Weights of a small segmentation model: norm rmsnorm, patch size [4, 4].
Rows from block 8 of a small segmentation model, named by matrix and row number. Rows with one number belong to one neuron. Each number is 500 + 50 x the weight over its row's rms, rounded and kept within 0 to 999. All counts start at 0. Numbers have three digits each. After the name is the row's rms in percent of the matrix's.
After each neuron's rows are labels from the 100 images, of 14848, where the neuron reaches its highest value: "lies over" is the class under the peak. Only what is clearly more common there than usual is listed. The data: drawn human figures in many poses.
# fc1: MLP up (model.blocks.8.mlp.fc1.weight, 960x160), inputs 0-159
# fc2: MLP down (model.blocks.8.mlp.fc2.weight, 160x960, transposed), outputs 0-159

fc1.594 123:481594437532443474539575435593515509478561468530547563462437478463582442503583514498533411496495592517541463483439495492570482536490560584403441585493322501541542470463526454501491517455464488542448556439488518475484537476459420525415466585481494426534528429451541483493515527394500494441505521554401484482498460586545445564490581445512528500469522515400536593466437513535456452450554590535576523408436577493458564489515518481477507456514538500465473607515493483501488542471555467
fc2.594 105:511551530552510500376493441494521494563535556542599511443566404591526488527576484554527480555482584443570527445510426477477447486491537486517549533532555531404420479424538416589478481533530533530497433584485488477472499475444610399477438465485508487518479480473556602535440509478474564564534467516513485514473621438540513491523553552513535533490431498581484486446501548516410529504516547431603489406559456566530431513516466601512565508504445472518495536389583520418475433475496541
lies over: torso

fc1.431 103:413625523446534470497485508456628525408533531446469490384398481504522566502444444440490532501499531498501459459487438472556451472594507518481567443511487494605544497441469439555512547499547526509505480444376523547412527489547410467463473583538487532482516554563548457582519494456546464520482494466565515462512524569543627537435506514417384515457517466531400500482522450431478469496480480594547508527512445529495595504495645499518522602495491498521541493574524501471435556526477511
fc2.431 102:519495539569531498496571552602435440530503484514499478531514662524460584473459497516451448459571497557485451464584485470582516482546430470477527401604476567555490510479400462448446475452613470602498437514570494448564382448532514501442487445609538526473466568492554503485517502524509492484521474499466437572480465479508556461425586466469550416547546527489561484557322492424498526519482485459434463553424508487529507458510552542417520510490547549480444489534477497442515517536544525
lies over: arm

fc1.147 107:528549348480501549510452540494494529505476435557492501525558456666451510430501542542547442502510482431440437517506484566517467544510505486510505472496515489541510525402451468540436458513498492488409488376531463520526552519452500531462552525437479442472518381480549458498428447465508464534496524536594383429496472552495541357479426609523505470535500454504499490596482562544439583478565534476456603486546522480525535491478573477469508433500517454477565513484390511641478528481457536
fc2.147 105:526386560479506527563431552443492599501502526605573474578329511541538549441499477481541485530470626483537500541532483535512444540496487464578517552562597496422422435471503452493449487461490520533510498484532513490408478364525462540462492475572484509485442547487527545488471532454496436424564545435544559478489474516408535575380545449532528440504530497462439508523557479499535500512495472612475459512601522456577556489483520360450468482527500426506484590522507454457533514505492494
lies over: foot

fc1.496 109:459416472500565478494493477494476553463472534510518495518565437500606474541460502611625371517473532504400399502534540599505555481445614467524523507389523460403434551481454523447533576577531490523583477502499520534491480494486476538403586571412435475528615464523604545494509571494528600549525517503525486561578507507416445500522539498546571486413441459444537457577445508447494455505493518549533478523490514565472463479561504478483519473431482508487506526477552504594492568516447543
fc2.496 085:431529560450487493487555501481465434508534491328496505452504510492441426475579493473491455536519464506470457509441530507474423445488561515523413485449455586423530437489439567539555479539483477566448404463508490513487497491520487461542602472448451439507422589495529483448532528468470449528485578465513535459493472558415423542433532419575514553512566522432542542462507483515560551416412405505473540603446507464509514544601517516613549472619464511518571503544467445530441576562577506
lies over: leg

fc1.14 109:441438509560487603522502575485527528528467483557503560475441520559444491484457514571521443520494472495432496499439468550542526462541517512617452463571497509560551342494589517472378511568534569540531486458497565485546599453477433415395436475514483514502579444518542535519452470514448467461515539449519515506556525451449480423488475440530442455548523538432627501477503549456557431547533453552555534544508507545486523603578397454356510476527418466499512563499505524538427536495512485
fc2.14 101:542521457471521431510479488471526604461450454623526551542571533530522502507455484444475396499528332481498487493524505482454478496524517565555536488447529504516415552396542529547511588504402468499478563478508498558530525477487408550490560477432558634520558517502487489423480391538542392391554539476482590450426498567464513556517465502484533435477513505527487514529488581592528493508512494527497457467571596499490543536547517487378407518425483499455476456522512531468419487503418441
lies over: head

fc1.499 102:548493476511464471483482577528478505522501482484387335458501479572496498461596389542474461601468539528475550526490409412495566522510475524558498451515455472453495481551545372411512493470507554522424523468488491506500511497512528490527506499590401571526485516503519522387577526586507478577491454598531458480551456511555569456622420454496515443521535586510488523431480559467533507544571560524542451544468505543573438375439462526462523567572534418460481540534487493482491520488448443
fc2.499 080:471519502466550533520533476570430478577594539351525525398493506471469452501458527469515473541500543521474470480481481475424499565462608523605500512453528563545572532504457427492497425496593536505499480525551457500505532494580460575451585602524468504473493461419559383508426464419534499466451480504507469504471484578501457417506523513520403482358554567525490505511527411545518534643467512560475471540465485470532459574442338520494488544560465470511496469462466495494503551524533450
lies over: arm

fc1.376 115:509491414542429506489534459562518501510565504496380597505487420604552476574520575492521491522444474394437406500545621523536512576493456449484509520507429491463515518512473406507374503498484531544331423598519527431547456576528492512516526456493481473470493394481496526507556498462476442506547450465513516496532517536496464560394486487464562549481543488454483483440416405518531512508578564601474549573510542500498550555478573537504516444458539493532530533375445463557483475520507489
fc2.376 090:483475539530549433537518564439575514500530493500483469551494487540583499469432446496564488599404545527537562476533452479451387549528467533460498550525492504498533519404461461537533442488449538563443430620505587570528499384542496471418520564443457492460557508399556559483434461438532515427541468525504478526494570536534531464548542562494490514477531471467490608564490503521486537624336535483506511516425497490589515594596502505507482452489424490429446452470551498453454586527517456
lies over: foot

fc1.180 077:554537403449534436507481498502515507507477468450548477408433479480429535538496476439462497508524488501553562532460487527628578592469427552560515534501445557527529392532512632525441496488546525529384557449509541534619472528538524537501481559476461475505437491559537499507527518493499491561405584501458514528474492580485528564398521524491469450415563489500418516548540539484519496452499531412516535474495430438445487550505373473420494479516379453487457535525480525343451447464481434
fc2.180 124:489496459522507570544426556467563532478470448783561486524515522525523522570526501491490533478561502573472525509502506532477535469449491522476467515484468505543460644513533502471457480519502547489532530491503464451499517483451470529469375520496510492538562485511545524448469548458485487562528437496505406442446513381427590538450471432503438496540444536431483415500526540382459464496639470512421526562527553472442530473495520455511585478549511522523490471552436515484606487452539461
lies over: leg

fc1.163 097:486468524464423521544500512524535597530409505477476411543528463535546549516567495600475466523446585482498561428510521503485571523587535446477503576502370498587548515609545472503471542498625535434406473491619510518531508536535512549466462489469429496529552488533529501524527447403498458508480413629546455542532429528420479434420514551507497507519503562502442482464607497436481473526546517496467423546492452584508570502513410422561472494536503447421537507500535555486478438396458523
fc2.163 106:477520481544494451481484436491500475479470456459483462495485478501559449452543426495492401572484560513483526554457459483510514523439589568521507493475462564577518480500447476480509535467622654403394468560519425487479463428486453527568502474564493486470503524387501499497540485458565507497506429474476500540561533529476516470564488464522478543463518522466525573507539572565509484514526524553509456520506513619619480468549309514602536513578413452571521505605501558556416500509563408
lies over: arm; torso

fc1.380 098:523605455514568467613525490501578544471536443552365621449480481514536446508462435443478496495491509513520439431498564481547572533554512515405471531508546453545538482539417478533464504425435536482505467503567395441410602466546522491463530440557520454425486480533486407444465474527545500418424537544550546389569492542423570453419514539496519422502549532402430462531469537502516478522637511504489469465459500482533575551567489462536485536455503429503541529485539524527477475460488414
fc2.380 077:467512563550407444436415473466515406523524521334499540535527472515510397419570494455526459494513527429513454442535531525521470478491486473501563529523582543408603472559518469528531469428468525456487485463500566590466510487534513439522568576572492436429499509444502454564512450455465581581437579486569493508626480531547432434522474522480506456411504529544519480423513440606456451380415496505480488518480453533573450393485461520454431544450445497514555519487463505519475504527442497
lies over: torso

fc1.253 096:421478485453431513579565484570523506472489470430614404423427533547456518452448542471537537505457557440496532501482441586578533475412512455500500530470440422549550530504472608581396458443497480389361511463523490495568482435464453483525511574440509483539528448519539435491490492568524547584432557529574426570478497538447530424534522501503546464509526491425465454491494521545519504484524391478468466519522499576497400570549427479504620525486471472516527489531580512449454590478501546
fc2.253 111:486455409488483563544354531394494471480497488724537467517481509540486409535520492574409540496521482469456521481519540546505529411493481476491471560532448492518451565472508529455580519493524516501495520512563431501526484451531411519483506497487544492575465493384565588441442465470520479506531434464501410507402564437491526502444582457488452578569485531429404450529479610465553504459611455560454540529481459500426517549525559522492489470552453554541540471545558498488540445532493498
lies over: arm

fc1.429 107:457506453494480507513425554475456577502449559507307439481508462543464445440617532476485522510474479502448518465516536455494533450489496414533512406550454515562487493445504471472481456629551511490432497497540516458427494467521450585448560518536519448544529505474508379541508468450481454603527483558486475566593449519621608485581522651531535528451500526525471499569436484416577625481515467471532540479503535488526439513511441523443548455471541488517554441468526566519463496465495539
fc2.429 092:567484435426489581459491485464429522566479523485442469464506519467410484450475476539469504486430510511530547509552446466504419489488555500577470428516528533552448487537472537480440559494571469529448517528482600550556429494543544479426629560565460520509441533576494383608479497538497523463478592429584600502502465557553513481447640519582410464409557438551469544534448541447580481570486447481571489597466529585550510520519524559500528540485444513442545566434479488507449457533489484
lies over: arm

fc1.237 120:512428476530417459539484458502500488528542520526406558452532479493511493491480505486573383526531503501465471491517414500505602490551445478557575511599389419537568539513523454451457573508460528634401375553456616416551469559485561571475485510516390489401485490520575522478448463446536476547454419553522560550527498580516459500393462490452541547464487486433481439462580571462514472452584555483519494574454541530551446540507597463518519461511542490542477514545515505505505567507487474
fc2.237 118:465532578511471469495435522490588482511622567572418517575546487480506419483494447421488550543591513457472537522552431462540440488570472534466447400558531556560522602476525491519512535485496557553490493494577440475478561390498453514398516446540459583551556455434507419502457516481519499496638525569497458477388525427535512432547475579500466437539520422460558456561534513552449478541528421504511530566447521520531529494605527491553457490533434539521495515542557481588465594434510513
lies over: foot; leg

fc1.587 099:503615524529567438579493444473532438473562542440368475550480506563471511416496469506554476505447436465479472444482477461416520561466531539494509481594585513473540493521553412421463587494523458488368537420533496510547437522500454469441555449519495560361535426408427515505530556531481574528489523528443420572449535526516472464607420501551477472616479466518568465536455510462551572540433501430467455491480467584527487508476510508570488456498478546484455512499540492456454585414504523
fc2.587 094:513510413545512445460503536429441514488406502517445478541462501465492512512484547500526564534537524560492518543569468538493471495427531565547457509582593482486595632486501469423570447533446518605537499554611527513556484477500431515578481539546459625582535494536499470522488461503511490457454432564581566532410487499540576493432491466452530495599453432524468538598533580499413467496571446513554519434510541545436472607571552535593561497492575567520479488474541416491457432519518509
lies over: foot

fc1.455 107:400670361555454429527525525533446464542503500512454551483482451392506444557555487575432501486506527540454508503478496469572521530438527479437529505535539561537524583559563502459572535406529512424522386525497516628501441470501440531483589476510500535436424516525591496491400487531572470543529485441492453513507521485557501452491451559485511449488517587480458486579516503426544486444505480590570457509472539493482565549526574401610537494447469452471492480496539499469456446539481575
fc2.455 104:482523450476441487530566567562497434513525593514512496466511542574529483490436527541472413471505486471470558437486490411460591433472576523452454484440518478450492530458459450473527536528515500464489591543485527508559480340642455456486553480493517513410419551434569540566488472519477455534506468491515357499447463471485431500522410566527454539586448584518516535523490564451511531559491479539464487513505476469524439506564370494535577511469522555478464424576583536488528362542554546
lies over: arm; torso

fc1.65 106:459508404526512580472564540505417465503539516605559423534475555462457430480419468467529400414499483514478491608515467458542467508579520525463562505427472496486514506525527530477470446486600423533448615486482522447561439435492510435539615524460508577508471544531540499429588545414473564453554467429482574477522534386399531580504506451520497566571512465527531453498394523557487478488469493573495488515421470541502447438578519541548488474463490494391490437536570505428479555543532506
fc2.65 099:486573485538459453551420478438525473540473544553502487547423660562543585472522550539455458533453490505470522566564624423488391477485492521454430515490546545504541486510466484392426576489453495556420565538517489504458529422493506495420471457452507465420547533445496565589408403521501574528492591374504437529442433471477552496511492545603490552499538497547515509485469519526488451491349506537444475522555466460470502485541549544503508514529538531469457604514450496478481472533579469
lies over: arm; torso

fc1.690 092:509499397601415456503470509442483491516429525498524477567449627507531504536533409509486417519464452484537477596568495594550505639564464478403491423435478500459465520456499442550386535570538517512398514544400456462434523445495537500478469512514389468537529432487583534527462497497489470481486411589432508516546545514459423500465443478438449431499457532539486485527514532486495569414503533506549528543432483597532528579512472461470525496526470410577538557498519483409533464475463559
fc2.690 096:481549548496491475448582455633439519476487490529466506420437450518442531545493488505464499477584493490478520524448538435527488479521468600477533400439445366469496403553520529494506551506575440456435471518467390517527488553502442532480462578510409490494472531462492486582570492432406409436414494455461429515501467478484508572562446552568593521508464510432575445483478622484536573521510481502557468529483472551430509455546461498368457498539450513513477428462405466503577466503449554
lies over: foot

fc1.452 112:513463464445510601470509522544453556546536462520535494490399475430503506442540448469530487452546678404501476468443555421467506530538483499432509591469490430546597494462592559456457504468515548388456515491556480527509512439532471542403510458490501424424541560537504445414512507518494449460374464504468502527461470569484494612530534430579497496561572539511594540492483438448541482462536578455565488466492475536536506599583508500526499442569461487488456535556538575517499562522421440
fc2.452 103:463332517491502464562471435533484516511551452463529550513508459491526507571566549563515530494450510470491499465517570584456526506565501565489552579477547454416530494491515436400462484521508452474544537491453584492559467509472549457573539494473506537527503580523363474502541435453523620499469402544457514470510518418494461535519524598397506457530443449469445519513517443528574491492579498461488513425490439415475492483400482573507502579388542418382509542505474448524398491525590509
lies over: torso

fc1.428 101:534411509482503553483510520457439524558425529502428411521496475507479479455555486456498500481575586517475447505553401510465529559476445552572540551452467455408484514572503529497501563444535507513418510491516479437589556478474490522537480446476446448479497504505517603507458508472432507495478540498492494496610470583555561476561394598533478549566531384610529460494475506591587362543515607499507425551469517576547480550546533474475453381406550427457557559527521460510494460548483526
fc2.428 090:448495482494451445477428505541467448538441475443575594464557479405577559571443548529523497557474573537444486498495536484447505488408442424597431497550514472468574435520438479447468408499439519430485538436538496534525540484483381541484465516532470424422487532521533463418417419535548451459549413491517479537499439533572434553507565459561395608533501478450458527585634494472470548491540516479543421516494509568438510529509543538504501568484394564498505481589475483483511470545506449
lies over: head; arm

fc1.550 100:530448488484496531627495450446444449519360500506579461453550526474495550443551479537469515592542586461500590494506547426524526521551440530478496541389513503506548511508471469508547420453442593486502530431515457555377480621446514552464500443505441497513459456404466450510471489446463415481531376495561600473543492510532503475479609559520445517454525558555516443544541504540539490535564450564500517568443580466488542379502492511601495520495573473409534548523483452455490501515486508
fc2.550 121:498517507516423593490421531516568511509351448668517468478483535513513462518589433475511526446568528478508511543586513430503546454468513625478474481502511582530489524528483526461485556512529539464481445509592435429538468406495533481513379513499538556552448527422548535499524506450500512444528412488467421528503489427504499600413586469445525520511485533432489468506506467403462484527608528486477508512488484507451474492507525405533518483601443486572487521540476557491613428496470377
lies over: arm; head

fc1.141 094:505518570558411357561519513485429564545524521440511395490460521495462554449559547497383554541599504605529502518512521391530536404443485421465532531459456513479450542549548445510408493532601547446548462479483545574451535483505477569378570542552528508501516416549514428445531463535494480554485410468512595491530434462455560459569585480525477537536459528491492546485526441511517501526532463476514501516495463454435513499419590530562512412555462566434522502479491417432475491551490470
fc2.141 104:550490441464568545541488563570514488451541532572589524412583455476551500585475527503482483574525612492533552419560493519490527578447476580510453439492488467464456572453528460552540535511493500440554475466478453493598520484535551444555492560445519570510500542484470535444539543470481485465461421564493399486496540353515551533641566445530492513468436484365510546468493524426464450469592512576383548558523543488491493533510509519587537460448489457446491479468427552531483462410543479
lies over: torso

fc1.644 098:472539476511458552544526474532474583459469379477430590582477528492448533542446557516562438523514447422485433471543530516448589535534528466534428501561497588483580504510528426487442586527446560497339475455514463526538452504486540532486517470494396490434548398470478473436449547451540500583532526450575464570476553491507453505543428531576494461499536551447487450541493472468451535520469493586524482554486565536494530503506365608403469471474455534473539537452543632489493448458544459
fc2.644 091:523474519502522397532575588506444478496468486461585499467521459510492502477496446527451503512405544572561554383589443535465443661482503420486509524586466502417477542433452437540531615540416527562490447647519541578556528456517478496487517515454496555534461423421514497484505457497511491415481447529475474604498527444457544461481535446503531495537536549482549596606507596461474532516414483489542516420472444484521536587518555483505489429430528504511491517450502549448451584473483471
lies over: foot

fc1.437 098:548455401579501468492410535523496494484476556465549543473502488516504459564535467551571545445550490522464553554544550487423443479585472434514574585489510533451500550515554558487482516456572475492431510501501389461545454465550497535562499426455468530498509492484525545389507442438424480408570550601534527524561456517423588531497494481481534510546524461501498549510541548567397490533446538383471371479436438405466536495489600502432493492517386509440468592449558488583535474437544457
fc2.437 089:442509513542533475499550471503406479493473513514535547469506542529472515498561470499464513483497505513450430496428521405440463512478415463484440384575491546552498468516410454481516485517488456582413472497535589493484330482486516515489509493536492555462569583502586490565388424530505511443500460435465407553513410550613458523491550521575446541520602417474480568545379455410548534529524496537503542528517459466518547488533551433430498513550511557502528521544577513411506526641501524
lies over: arm

fc1.328 104:514466511471575552466546463450519442435492531372539407549447544591500373448457556518584415544494569484537462460561427517468395475580560463536472535595515454517525460519494513505539457546459451440547480478549537609458576527525431502473493481533545508516557485449497545472494546438491558559470557549546430469539490555512537499511441553511546506482465431468457459459576505488498433521535500468501482509518399464477575547520434395667414571506483494499464630496467472479484437497465488
fc2.328 097:577533400508480409424461442465398528564491465516457528481583536542545492493485512503512401611494481530437536517508363403493526492523513462469524594531518639511498496528487531479431544476475562518499526489543497539452504470432445467530577485534455586516481456417518433417448467518460448520502505398416501560435497548546518443581420582503491534502458506454470485589539523444473457522493463523490393469520447499492502581568435559570551495475495532495543453422589427509459491577585482
lies over: arm